A small multi-label audio tagger, trained from scratch.
Model: log mel input, activation gelu, depths [9], widths [256].
Training: soap at rate 0.0022, 12400 steps.
Data: trained on synthetic speech, music and everyday sounds put through simulated rooms and audio effects, 39062 training examples, 40.6 epochs.
Rows from block 6 of a small multi-label audio tagger, named by matrix and row number. Each number is 50 + 10 x the weight over its row's rms, rounded and kept within 0 to 99. All counts start at 0.
After each channel's rows are labels from the 100 clips, of 14976, where the channel reaches its highest value: "strongest on" is what is common among them. Only what is clearly more common there than usual is listed. The data: synthetic speech, music and everyday sounds put through simulated rooms and audio effects.
# c30: last pointwise conv (model.blocks.6.c3.0.weight, 256x256x1), inputs 128-191

c30.55:41 54 36 44 51 33 74 58 38 43 55 45 54 49 35 67 53 47 42 38 33 45 44 42 50 38 33 45 63 38 47 58 55 50 49 49 59 28 42 41 47 65 48 38 57 48 42 44 38 51 59 41 48 45 41 65 36 65 51 33 38 38 52 42
strongest on: far; short reverberation; chorus

c30.101:31 51 26 48 51 50 49 40 44 33 58 42 54 47 36 63 47 64 31 63 43 46 42 42 47 32 61 50 45 46 47 45 48 38 54 47 48 34 42 33 54 51 48 50 53 36 59 53 57 57 71 57 21 59 47 50 79 46 55 54 48 49 46 36
strongest on: band; long reverberation; reverberation time: 1.2 to 2.4 s; distortion

c30.146:45 58 46 48 45 54 40 40 42 42 70 55 52 64 43 42 83 58 61 52 46 64 45 45 40 69 35 39 51 45 40 43 33 59 42 53 45 45 51 51 53 60 57 44 36 47 50 47 43 74 41 51 53 47 59 54 48 66 50 58 54 55 45 76
strongest on: wah; number of effects: 3 or more; bit reduction

c30.202:55 52 46 55 64 47 48 52 41 51 35 56 50 49 36 41 73 58 30 36 44 44 45 57 43 57 41 62 58 39 63 35 44 45 45 53 35 69 59 38 49 40 50 50 48 57 48 45 41 64 51 57 56 48 46 65 57 40 44 51 61 54 49 54
strongest on: far; everyday sound

c30.233:39 50 59 49 44 45 57 57 56 49 44 62 59 72 51 78 45 62 50 73 52 54 41 44 52 35 62 39 25 42 56 56 49 54 41 54 53 59 50 64 39 35 53 42 42 34 53 41 45 46 39 50 36 62 68 55 49 28 45 44 53 50 41 49
strongest on: band; distortion; telephone band; chorus

c30.90:39 44 48 56 47 46 50 56 47 94 41 54 48 59 59 56 39 41 38 42 51 62 51 56 38 42 40 42 58 51 55 46 38 54 33 52 47 47 46 44 49 48 51 34 42 59 53 52 54 55 41 49 35 58 50 80 46 47 76 59 55 36 47 45
strongest on: dropouts; everyday sound

c30.80:73 50 60 27 56 50 51 42 44 69 55 55 52 45 42 51 53 44 49 52 59 58 42 55 38 50 47 67 40 38 33 37 50 48 50 47 63 55 65 59 57 52 55 48 45 49 53 55 46 47 39 51 64 66 71 49 58 48 49 69 50 53 40 52
strongest on: short reverberation; everyday sound; reverberation time: 0.15 to 0.3 s

c30.183:54 45 33 29 55 54 42 46 63 53 42 51 41 59 54 57 57 47 46 50 32 42 50 62 46 63 51 45 54 69 58 66 57 58 53 56 31 45 36 38 60 49 51 51 57 42 57 49 59 58 40 59 53 40 62 47 49 53 53 55 55 62 57 40
strongest on: distance: near; everyday sound

c30.13:19 61 28 50 50 43 44 36 41 41 59 42 48 65 40 41 43 55 35 76 64 59 52 61 54 48 56 44 28 48 74 49 48 54 61 61 34 43 61 36 56 29 43 50 56 59 53 40 50 53 42 59 45 41 47 50 38 47 68 44 51 55 47 47
strongest on: reverberation time: 1.2 to 2.4 s; reversed

c30.176:34 49 51 48 50 42 38 72 43 68 60 57 46 41 68 47 59 46 56 32 51 57 63 64 36 57 56 57 58 49 47 40 49 55 75 47 55 48 54 48 61 42 64 26 56 56 36 47 52 56 25 54 58 44 52 32 51 43 53 36 41 51 55 54
strongest on: tremolo; number of effects: 3 or more; wah

c30.45:44 40 42 65 49 41 34 39 44 50 60 36 49 71 54 70 55 71 34 72 51 63 43 44 62 53 99 60 47 44 55 44 52 44 43 48 60 38 71 62 33 75 51 39 42 47 51 57 76 45 49 51 61 47 48 41 52 40 51 50 49 54 47 70
strongest on: bit reduction; everyday sound

c30.9:48 46 60 58 57 36 38 62 57 47 47 41 45 44 52 55 55 70 42 37 43 81 57 44 83 64 75 51 43 41 40 57 35 50 54 54 41 42 46 45 60 76 44 47 46 48 38 42 60 53 30 49 51 42 49 61 42 77 52 54 29 59 56 54
strongest on: wah; number of effects: 3 or more; bit reduction

c30.151:20 44 56 66 55 54 55 68 38 64 51 58 38 52 45 53 44 61 75 37 53 35 57 40 37 39 37 50 43 94 62 61 54 74 47 52 45 67 53 44 58 63 46 59 70 53 34 60 60 57 67 54 43 41 78 44 62 68 54 31 52 45 37 59
strongest on: echo

c30.152:48 63 79 42 60 53 56 60 53 48 75 53 40 58 59 48 55 45 55 64 34 53 42 41 48 44 59 45 61 34 51 55 49 53 46 32 63 56 64 46 31 59 43 40 50 50 49 40 66 57 65 44 47 36 48 35 79 48 39 45 44 41 46 52
strongest on: tremolo

c30.3:71 60 49 52 54 50 74 44 52 71 49 27 57 21 50 51 51 61 63 54 55 37 53 47 41 53 47 54 44 57 40 50 46 39 42 44 39 30 61 43 40 42 42 38 43 44 61 42 42 64 42 61 34 42 56 43 57 53 51 48 48 54 53 57
strongest on: short reverberation; everyday sound; reverberation time: 0.15 to 0.3 s

c30.21:47 57 51 41 60 48 39 50 70 44 72 43 44 68 51 61 56 77 38 57 48 27 36 34 51 49 99 31 51 54 33 43 63 52 40 41 45 41 62 44 39 72 51 45 51 51 37 55 48 50 39 59 57 39 30 42 57 40 38 42 53 49 43 76
strongest on: bit reduction; everyday sound

c30.199:69 44 45 37 55 61 50 58 47 46 53 61 79 70 51 49 51 65 45 36 52 57 55 54 48 55 73 45 35 61 67 65 44 54 49 29 39 64 67 48 44 48 52 60 56 60 50 32 57 54 55 70 64 43 58 65 39 51 46 59 48 47 44 72
strongest on: distance: near; everyday sound; reversed

c30.112:55 52 60 55 46 59 48 50 42 66 69 48 44 42 72 51 52 45 36 52 48 49 42 58 55 42 38 45 43 43 44 37 52 59 61 46 45 56 42 72 50 56 49 43 51 47 41 40 48 50 53 43 48 48 70 46 49 39 51 61 46 49 57 41
strongest on: wah; number of effects: 3 or more

c30.114:48 48 38 42 67 38 58 55 76 48 45 37 56 66 56 59 62 52 51 43 47 55 55 44 34 56 59 31 55 32 42 50 48 57 87 64 63 49 54 57 49 42 70 47 54 24 59 35 49 49 46 69 42 34 45 38 38 45 75 36 44 58 55 44
strongest on: distance: near; everyday sound; chorus

c30.170:34 32 61 53 60 51 61 40 46 64 57 54 41 47 41 62 60 56 57 45 48 46 49 57 53 50 50 37 41 41 30 50 39 51 53 55 28 46 36 87 44 64 45 44 34 61 46 49 50 40 57 57 64 39 44 60 49 43 71 52 44 68 40 28
strongest on: reverberation time: 1.2 to 2.4 s; distortion; reversed; chorus

c30.205:33 33 48 60 36 32 50 45 41 68 34 42 59 49 41 56 59 49 35 63 60 44 54 57 49 53 57 52 61 58 58 65 54 45 50 56 65 59 41 44 61 31 45 55 60 68 45 61 47 56 53 49 62 53 46 44 43 52 37 53 60 47 59 52
strongest on: drums; bit reduction

c30.20:42 42 46 75 32 43 53 68 80 42 48 53 51 58 65 37 55 39 58 31 47 35 59 61 61 42 57 41 38 41 79 37 52 39 48 40 56 42 42 63 64 57 26 32 53 43 43 29 52 58 39 54 46 37 52 46 56 52 61 44 27 49 60 32
strongest on: speech; telephone band; tremolo

c30.240:63 53 50 48 59 32 38 52 31 52 35 44 54 44 59 49 56 50 48 50 57 49 38 57 48 52 43 62 59 29 45 63 47 56 43 53 57 62 52 50 46 54 48 54 50 55 71 58 47 48 49 66 32 53 54 52 26 50 54 53 51 49 56 47
strongest on: wah; dry

c30.130:38 26 58 50 65 46 68 36 66 49 49 47 34 40 39 54 55 42 47 40 43 54 52 53 60 65 60 53 38 50 60 41 52 51 58 31 33 45 44 80 47 39 47 28 41 51 58 29 46 43 58 64 56 52 65 47 53 51 69 51 43 54 37 49
strongest on: band; wah

c30.118:69 67 34 53 54 41 41 50 48 61 59 59 58 56 55 47 51 75 50 54 41 56 39 58 48 59 53 46 52 46 46 41 53 53 56 64 53 55 47 39 47 82 50 48 38 61 41 76 43 47 36 51 60 60 47 39 57 65 53 51 46 39 66 39
strongest on: drums; far; bit reduction

c30.66:34 52 42 54 47 37 28 37 54 38 49 32 55 48 54 44 59 46 45 56 45 44 49 46 49 39 45 59 42 44 54 47 50 49 55 63 51 44 51 45 38 47 53 44 54 68 54 56 48 57 50 50 57 60 52 79 52 50 59 44 50 47 46 56
strongest on: distortion; reversed; speech

c30.88:51 62 50 46 63 63 41 49 60 69 28 46 73 50 53 59 41 53 41 53 49 52 49 39 52 55 47 45 56 59 58 58 56 50 60 38 42 36 45 40 51 67 66 42 40 59 44 51 42 44 66 50 43 61 45 65 57 73 50 45 50 63 66 44
strongest on: dropouts; everyday sound; reverberation time: dry

c30.27:34 35 54 55 59 41 48 63 45 49 74 40 51 48 51 32 50 35 50 36 43 54 52 53 58 42 50 46 55 53 59 57 47 61 46 57 45 49 53 44 46 38 47 41 57 42 54 40 57 43 61 48 54 49 45 55 51 58 56 39 34 55 45 59
strongest on: ring modulation; drums; number of effects: 3 or more

c30.241:49 71 46 41 42 53 54 56 37 54 48 60 46 62 55 74 42 61 21 46 74 38 51 38 53 55 48 45 38 44 47 51 46 46 57 49 55 52 58 59 62 47 63 59 58 65 56 35 40 55 51 38 45 58 56 54 54 47 62 54 41 23 60 38
strongest on: everyday sound; reversed

c30.255:54 37 86 43 79 58 56 51 49 55 26 52 45 91 30 47 58 72 62 46 44 39 34 61 55 42 58 63 76 57 59 42 49 45 41 45 44 38 60 49 44 56 51 68 44 57 56 68 56 49 48 63 67 67 49 53 51 48 43 46 80 43 61 67
strongest on: bit reduction; everyday sound

c30.48:41 33 53 81 52 49 43 61 47 55 31 52 51 50 51 50 47 49 55 43 34 29 60 45 45 42 48 43 53 81 54 61 74 74 43 40 45 74 70 54 44 46 59 44 53 38 43 65 68 47 81 59 56 39 66 56 57 55 40 58 46 39 42 52
strongest on: echo

c30.223:60 38 48 51 34 59 48 41 72 40 51 47 51 39 42 49 50 65 64 44 51 27 42 60 41 49 57 44 31 47 58 71 53 35 56 60 48 38 49 81 54 53 49 44 48 38 51 23 59 42 59 42 36 56 38 41 50 47 43 48 62 86 44 35
strongest on: everyday sound

c30.11:39 59 58 57 29 46 61 47 50 43 43 39 53 38 37 40 43 53 40 40 44 38 46 62 37 59 54 48 32 48 47 75 50 61 44 63 37 43 45 57 67 52 56 45 36 45 54 23 45 62 41 53 52 49 36 62 51 51 66 49 36 67 54 58
strongest on: speech

c30.42:42 48 35 50 52 56 42 57 44 74 54 50 56 65 53 47 38 53 59 61 59 60 43 50 46 48 44 44 58 52 53 50 54 57 37 67 50 48 40 56 35 54 57 49 36 69 45 54 46 37 75 35 53 50 59 55 54 44 47 50 46 62 58 43
strongest on: dropouts; short reverberation

c30.159:56 44 62 55 53 44 73 51 44 69 56 56 41 55 42 61 57 46 57 33 64 53 41 44 57 35 47 46 49 70 38 36 66 55 48 49 62 45 59 49 38 53 56 76 73 66 40 60 53 37 56 63 56 40 66 42 47 34 49 48 66 35 44 42
strongest on: dropouts; short reverberation; everyday sound

c30.165:23 47 47 52 45 43 48 38 50 48 43 57 45 54 30 43 55 52 48 49 49 47 60 43 36 48 54 54 37 37 63 54 48 46 51 53 54 55 60 51 46 48 40 30 51 58 50 45 56 52 33 48 49 62 40 56 42 54 48 53 34 48 55 61
strongest on: ring modulation; distortion; number of effects: 3 or more

c30.145:50 43 42 29 63 42 64 52 39 48 59 40 61 42 37 45 45 41 46 54 36 55 48 57 44 58 61 44 55 47 48 37 47 60 46 34 48 46 49 58 43 53 49 50 64 41 46 50 65 49 49 68 47 46 58 46 68 52 66 68 32 70 42 58
strongest on: dry; everyday sound

c30.239:38 41 33 51 35 52 50 29 47 55 53 33 29 46 47 44 54 46 51 37 41 62 44 45 64 63 60 49 34 67 50 65 46 55 48 68 45 46 33 32 43 48 35 57 78 38 62 60 68 52 55 47 55 51 50 53 54 70 45 55 45 43 56 43
strongest on: distance: near; drums; echo

c30.162:51 61 54 44 76 75 56 47 56 41 30 52 63 51 42 59 58 42 63 42 60 49 57 37 71 53 44 41 43 64 50 56 61 80 46 75 42 48 36 41 37 66 35 60 78 58 46 69 48 66 42 50 58 56 62 47 43 40 31 54 61 45 33 43
strongest on: echo

c30.95:68 57 46 41 50 48 38 37 43 45 32 38 43 47 65 51 49 45 54 41 50 43 59 39 45 58 26 41 44 46 45 47 40 47 42 39 55 61 57 38 48 41 62 48 30 75 52 59 46 52 59 60 51 56 48 51 53 40 52 58 51 67 64 47
strongest on: tremolo; everyday sound; distortion

c30.106:40 50 64 60 48 38 68 52 48 31 62 52 38 51 49 49 41 57 37 48 40 62 56 45 45 40 56 42 54 54 47 55 33 52 54 53 54 41 62 38 47 44 19 42 55 58 39 57 61 52 48 50 57 43 50 42 52 58 45 50 46 28 54 42
strongest on: ring modulation

c30.142:56 43 49 38 55 27 53 54 62 57 48 40 41 44 58 37 59 50 36 51 66 54 68 75 53 48 53 44 59 57 60 47 66 59 55 43 62 58 57 50 63 51 42 51 69 62 65 41 51 37 31 55 63 65 45 39 46 38 50 29 66 47 58 53
strongest on: speech; reversed; bit reduction; number of effects: 3 or more

c30.169:47 72 54 68 46 84 56 45 49 46 60 60 34 42 50 67 44 47 35 50 58 59 51 39 49 44 39 39 48 49 39 73 57 46 50 61 51 71 65 35 56 58 48 42 41 60 43 39 70 45 72 47 50 48 66 49 33 53 51 45 56 74 50 40
strongest on: telephone band; number of effects: 3 or more; ring modulation

c30.148:51 61 52 47 56 48 56 36 60 42 46 31 54 37 49 57 47 76 43 51 39 73 50 63 56 48 51 57 49 43 51 52 46 58 64 63 53 45 29 63 32 44 30 57 41 31 55 44 40 56 44 44 32 49 58 57 66 61 59 50 39 54 45 55
strongest on: everyday sound; dry

c30.210:33 57 51 54 35 46 53 70 50 46 37 42 53 58 62 41 50 59 45 57 58 37 49 42 54 53 58 22 54 64 51 40 47 51 46 39 56 63 38 66 33 62 54 53 57 65 42 59 60 40 52 55 59 48 45 49 52 41 56 47 50 51 50 40
strongest on: far; everyday sound

c30.187:47 41 50 36 42 50 47 36 39 64 35 46 34 46 33 37 62 42 41 73 54 55 62 46 42 62 29 48 60 41 51 51 61 51 44 39 38 42 45 51 38 50 52 54 63 61 55 35 33 54 36 61 45 63 50 59 54 71 53 33 55 35 36 60
strongest on: reversed; speech; number of effects: 3 or more

c30.141:52 27 42 56 47 39 69 48 37 30 40 48 33 64 62 64 37 71 24 51 50 58 40 66 33 52 62 48 63 55 59 51 46 57 36 36 45 52 50 44 55 55 53 46 44 64 37 51 57 45 48 52 58 70 53 57 48 52 63 47 55 38 45 38
strongest on: ring modulation; bit reduction

c30.19:67 48 42 43 52 52 77 50 55 54 48 39 46 29 47 46 29 37 58 71 33 50 43 57 49 50 41 38 49 60 68 53 25 58 62 57 33 37 49 54 55 43 52 47 53 53 48 35 59 48 62 46 43 50 74 47 50 56 71 42 63 45 53 56
strongest on: telephone band; number of effects: 3 or more

c30.43:80 54 27 53 58 45 61 58 58 53 35 52 37 52 58 34 53 64 42 32 49 55 52 57 40 48 55 45 46 45 34 57 52 63 57 49 47 38 53 58 48 73 38 40 60 54 54 59 42 55 46 43 50 46 52 34 54 57 52 45 51 44 56 31
strongest on: ring modulation; speech

c30.84:54 54 53 64 48 54 52 36 57 73 54 56 45 67 45 31 56 55 40 51 48 44 60 50 66 59 60 53 42 34 58 49 39 42 51 75 50 49 62 54 50 66 42 43 50 53 56 66 71 50 45 52 35 60 62 39 38 53 39 60 58 55 56 71
strongest on: bit reduction

c30.16:49 52 53 44 70 34 51 56 38 47 43 43 53 53 46 45 49 50 73 48 43 64 26 38 63 48 60 45 47 62 66 62 77 68 56 56 45 46 50 40 64 62 58 58 79 41 56 54 49 51 48 40 73 59 60 57 59 45 35 57 41 53 33 51
strongest on: echo; everyday sound

c30.234:55 56 59 40 53 54 83 49 59 37 47 58 59 53 48 47 42 17 47 39 44 52 43 45 49 55 47 39 58 46 44 23 57 49 42 64 47 46 48 47 62 52 49 44 45 53 40 61 58 38 49 34 63 38 45 39 50 68 50 62 62 65 61 59
strongest on: speech; ring modulation

c30.177:51 46 57 48 37 60 66 48 59 43 36 73 41 41 37 55 51 38 54 34 34 58 45 73 52 57 45 49 54 51 39 58 48 41 43 44 51 44 52 77 49 43 47 63 33 39 52 65 40 40 43 42 39 47 56 53 40 44 46 58 58 55 70 44
strongest on: far; reversed

c30.115:54 31 38 55 58 54 41 45 73 64 45 39 52 55 67 41 63 62 46 63 50 82 59 65 40 46 52 45 49 50 57 62 36 40 31 50 74 47 70 53 72 35 82 42 68 28 46 65 63 44 24 35 43 53 52 49 74 54 48 57 55 47 62 46
strongest on: tremolo

c30.188:31 68 36 47 47 43 58 39 54 48 41 58 41 38 41 54 57 42 39 48 57 61 49 42 39 56 58 79 31 46 41 53 35 43 52 54 50 46 44 48 30 33 77 58 51 52 64 35 41 45 57 46 45 50 56 36 41 50 66 53 44 52 47 43
strongest on: long reverberation; distance: near; chorus; reverberation time: 1.2 to 2.4 s

c30.53:58 75 30 50 52 58 53 46 52 44 43 50 30 60 55 62 42 39 41 69 64 49 57 46 55 43 41 38 60 56 44 48 61 53 53 37 55 55 53 52 44 35 37 36 51 38 61 54 52 45 38 39 38 50 44 66 64 40 50 48 51 59 40 42
strongest on: short reverberation; reverberation time: 0.15 to 0.3 s; everyday sound; reversed

c30.135:50 56 54 58 47 58 51 42 47 58 42 39 52 39 60 61 40 47 57 62 73 55 44 45 46 41 55 41 41 55 58 47 53 74 53 51 63 54 44 36 44 43 36 47 62 45 54 40 57 79 55 42 64 47 44 53 56 58 61 50 40 48 43 42
strongest on: tremolo; everyday sound; number of effects: 3 or more

c30.107:71 55 44 38 48 53 54 45 52 56 53 68 38 42 42 36 57 42 58 48 47 47 40 52 59 52 39 39 57 50 58 51 51 43 43 73 36 36 36 64 39 55 48 50 30 37 45 33 62 43 59 59 40 63 64 50 57 57 32 50 58 57 52 47
strongest on: far; drums

c30.245:41 47 54 54 40 52 58 70 58 52 33 32 46 70 59 81 41 34 50 55 49 49 46 41 66 60 48 42 49 56 36 59 51 55 33 31 59 50 53 62 57 41 46 39 54 45 56 75 51 42 40 42 56 66 58 50 39 46 45 40 76 45 52 52
strongest on: band; ring modulation

c30.178:38 41 50 38 59 66 31 46 51 50 56 41 43 42 59 55 47 48 33 50 68 58 52 55 58 51 26 45 45 45 65 53 57 69 46 51 63 64 67 53 27 52 79 68 51 50 61 49 56 53 39 44 40 61 38 42 57 48 31 61 49 42 62 58
strongest on: far; tremolo; long reverberation; reverberation time: 1.2 to 2.4 s

c30.25:43 52 57 55 65 23 46 32 64 51 31 58 62 47 58 74 54 52 52 55 53 70 33 58 43 60 66 55 51 42 49 57 34 43 67 42 47 53 41 45 66 62 35 29 53 48 38 31 48 48 50 53 54 75 49 90 43 55 53 49 46 51 50 46
strongest on: reversed; band; telephone band; number of effects: 3 or more

c30.217:45 70 45 43 58 75 49 45 43 48 54 59 57 47 33 65 52 44 71 53 49 46 49 41 44 43 41 54 52 50 47 40 47 39 49 62 55 46 60 34 52 48 61 44 55 53 46 31 45 53 50 46 59 58 25 41 43 53 41 59 48 49 50 49
strongest on: drums; reversed; dropouts

c30.117:79 39 31 60 60 36 37 54 48 33 50 54 36 37 60 49 56 42 51 40 60 59 62 74 58 47 50 49 39 68 45 61 57 55 46 64 59 53 29 37 73 39 50 35 47 51 62 48 50 54 38 47 36 33 38 49 48 56 38 44 59 42 65 45
strongest on: band; bit reduction

c30.144:54 64 57 64 39 49 29 38 50 52 51 72 44 32 51 63 52 44 50 67 43 57 51 46 52 71 35 57 34 43 35 44 42 65 46 59 59 47 30 45 52 47 51 38 46 65 47 38 31 50 45 39 45 46 63 52 42 47 52 63 44 60 56 53
strongest on: reversed; band; number of effects: 3 or more

c30.93:55 44 31 72 52 53 49 62 54 58 59 42 43 39 47 30 50 51 46 41 69 56 52 55 51 49 48 46 47 59 64 54 52 51 57 37 34 45 53 53 59 63 45 40 50 82 55 45 58 58 67 51 34 52 69 59 52 31 51 58 60 41 41 50
strongest on: dropouts; everyday sound

c30.97:59 71 56 54 39 56 56 55 46 54 47 58 42 47 34 70 44 43 39 24 44 42 52 55 59 52 55 55 36 61 50 50 35 54 38 50 50 47 43 85 57 52 50 53 41 43 33 50 48 36 58 35 56 51 40 43 54 55 60 47 40 43 45 53
strongest on: wah; everyday sound; number of effects: 3 or more

c30.69:29 44 54 55 54 52 46 43 47 56 34 59 53 52 47 41 51 49 42 53 52 65 57 34 50 55 61 36 37 54 47 50 57 59 63 57 45 35 46 68 41 65 35 43 52 55 50 48 51 51 48 46 50 50 47 70 67 49 55 47 55 48 57 48
strongest on: drums; distortion

c30.160:53 54 55 35 48 23 53 49 59 55 52 43 52 52 64 52 42 49 51 40 74 55 53 43 59 52 37 59 31 29 44 59 48 57 48 42 54 37 52 70 47 43 45 52 40 59 49 44 57 49 38 38 31 57 56 59 77 56 59 51 48 44 61 55
strongest on: long reverberation; reversed; band; distortion

c30.98:61 34 50 58 48 56 58 53 52 46 34 40 52 52 35 59 57 56 46 44 39 56 54 50 46 52 54 23 37 61 35 66 46 60 64 54 57 58 42 52 70 58 42 53 51 40 49 54 53 43 50 51 50 55 44 43 44 51 60 68 58 50 46 38
strongest on: dry; everyday sound

c30.67:61 68 36 72 49 49 48 43 54 57 43 35 58 40 55 35 64 49 50 50 47 65 50 44 71 78 57 38 59 58 54 69 43 64 50 62 57 46 54 46 49 46 49 44 44 55 47 45 42 39 57 42 68 31 48 49 51 60 65 45 49 70 47 45
strongest on: wah; everyday sound; number of effects: 3 or more

c30.149:40 44 45 34 63 47 46 40 61 60 49 50 55 54 51 61 56 75 51 62 44 53 45 52 59 57 75 54 41 52 61 47 46 55 63 55 37 29 50 33 50 65 36 59 51 58 37 48 58 43 41 56 45 19 51 47 65 61 48 34 21 54 51 49
strongest on: bit reduction; everyday sound

c30.75:33 45 41 47 49 53 51 99 57 42 67 63 55 51 54 75 44 52 50 37 48 52 48 59 44 58 54 53 35 73 43 74 70 57 40 61 51 52 68 61 61 41 49 54 40 49 49 58 44 52 38 47 48 46 61 39 41 52 51 70 59 48 34 36
strongest on: short reverberation; bit reduction; reverberation time: 0.15 to 0.3 s; echo

c30.164:35 41 35 46 52 42 51 67 38 39 47 45 36 42 50 45 52 42 48 27 62 69 38 84 43 53 50 50 36 51 49 56 49 40 49 48 58 28 42 39 29 36 53 45 54 49 48 45 66 40 62 59 36 44 62 41 57 61 30 50 43 39 30 57
strongest on: reversed

c30.163:44 61 42 68 60 28 46 42 57 40 55 44 49 29 49 70 55 46 59 38 54 48 41 54 59 48 51 72 70 50 37 42 49 44 56 50 38 42 51 53 41 38 53 36 48 61 43 42 45 67 57 47 59 53 25 35 55 66 46 65 50 52 34 53
strongest on: long reverberation; distance: near; reverberation time: 0.6 to 1.2 s; reversed

c30.89:71 51 62 59 48 52 53 54 49 52 47 55 40 43 54 44 42 61 40 50 63 47 40 49 45 43 66 56 46 41 53 54 55 49 63 59 51 43 40 27 55 35 36 50 66 47 58 53 53 47 44 49 54 42 54 33 48 39 60 50 34 48 42 49
strongest on: everyday sound; dry

c30.30:42 47 69 40 63 71 43 61 59 58 19 48 48 52 43 51 56 47 29 57 43 46 56 32 57 32 46 50 68 51 42 44 44 41 49 39 47 40 46 37 56 56 55 57 39 62 38 79 26 52 44 53 59 46 40 42 60 44 37 47 38 44 43 46
strongest on: distortion; wah; number of effects: 3 or more

c30.216:53 55 65 52 47 48 44 35 59 59 32 61 41 38 46 52 61 50 41 49 42 46 46 51 77 51 50 48 46 40 51 42 56 52 67 35 50 46 65 45 49 45 59 49 57 32 43 46 63 62 67 56 55 41 32 48 57 55 48 62 56 58 68 60
strongest on: tremolo; number of effects: 3 or more

c30.132:57 59 52 57 50 68 56 47 58 45 43 89 40 47 46 50 56 51 51 42 59 53 41 49 50 80 40 51 46 45 54 37 60 47 61 51 45 64 59 27 42 35 56 44 50 48 52 30 51 53 31 40 45 50 53 56 48 45 57 54 50 55 61 41
strongest on: reversed; band; telephone band; number of effects: 3 or more

c30.0:54 85 49 51 45 43 41 34 40 53 38 47 65 56 49 52 45 47 51 54 55 53 42 76 31 43 53 50 42 63 58 52 50 38 47 44 54 73 55 42 40 48 45 39 49 45 26 39 46 47 43 50 46 54 50 72 58 45 45 45 44 60 51 50
strongest on: reversed; speech

c30.61:70 76 61 45 32 47 48 56 59 42 47 48 42 50 44 50 48 51 60 68 44 57 69 39 59 44 40 55 57 34 42 53 60 65 42 39 57 34 66 60 42 37 42 50 47 50 60 44 50 28 66 52 26 66 67 60 46 58 63 38 37 50 37 48
strongest on: short reverberation; everyday sound; reverberation time: 0.15 to 0.3 s

c30.206:31 59 60 64 55 53 37 66 43 44 50 53 32 52 48 48 53 52 39 53 46 47 47 63 40 48 42 43 36 47 54 36 36 67 51 33 51 56 51 60 70 47 49 37 55 52 41 54 28 40 36 40 42 46 43 63 44 38 52 50 51 53 53 45
strongest on: everyday sound; reversed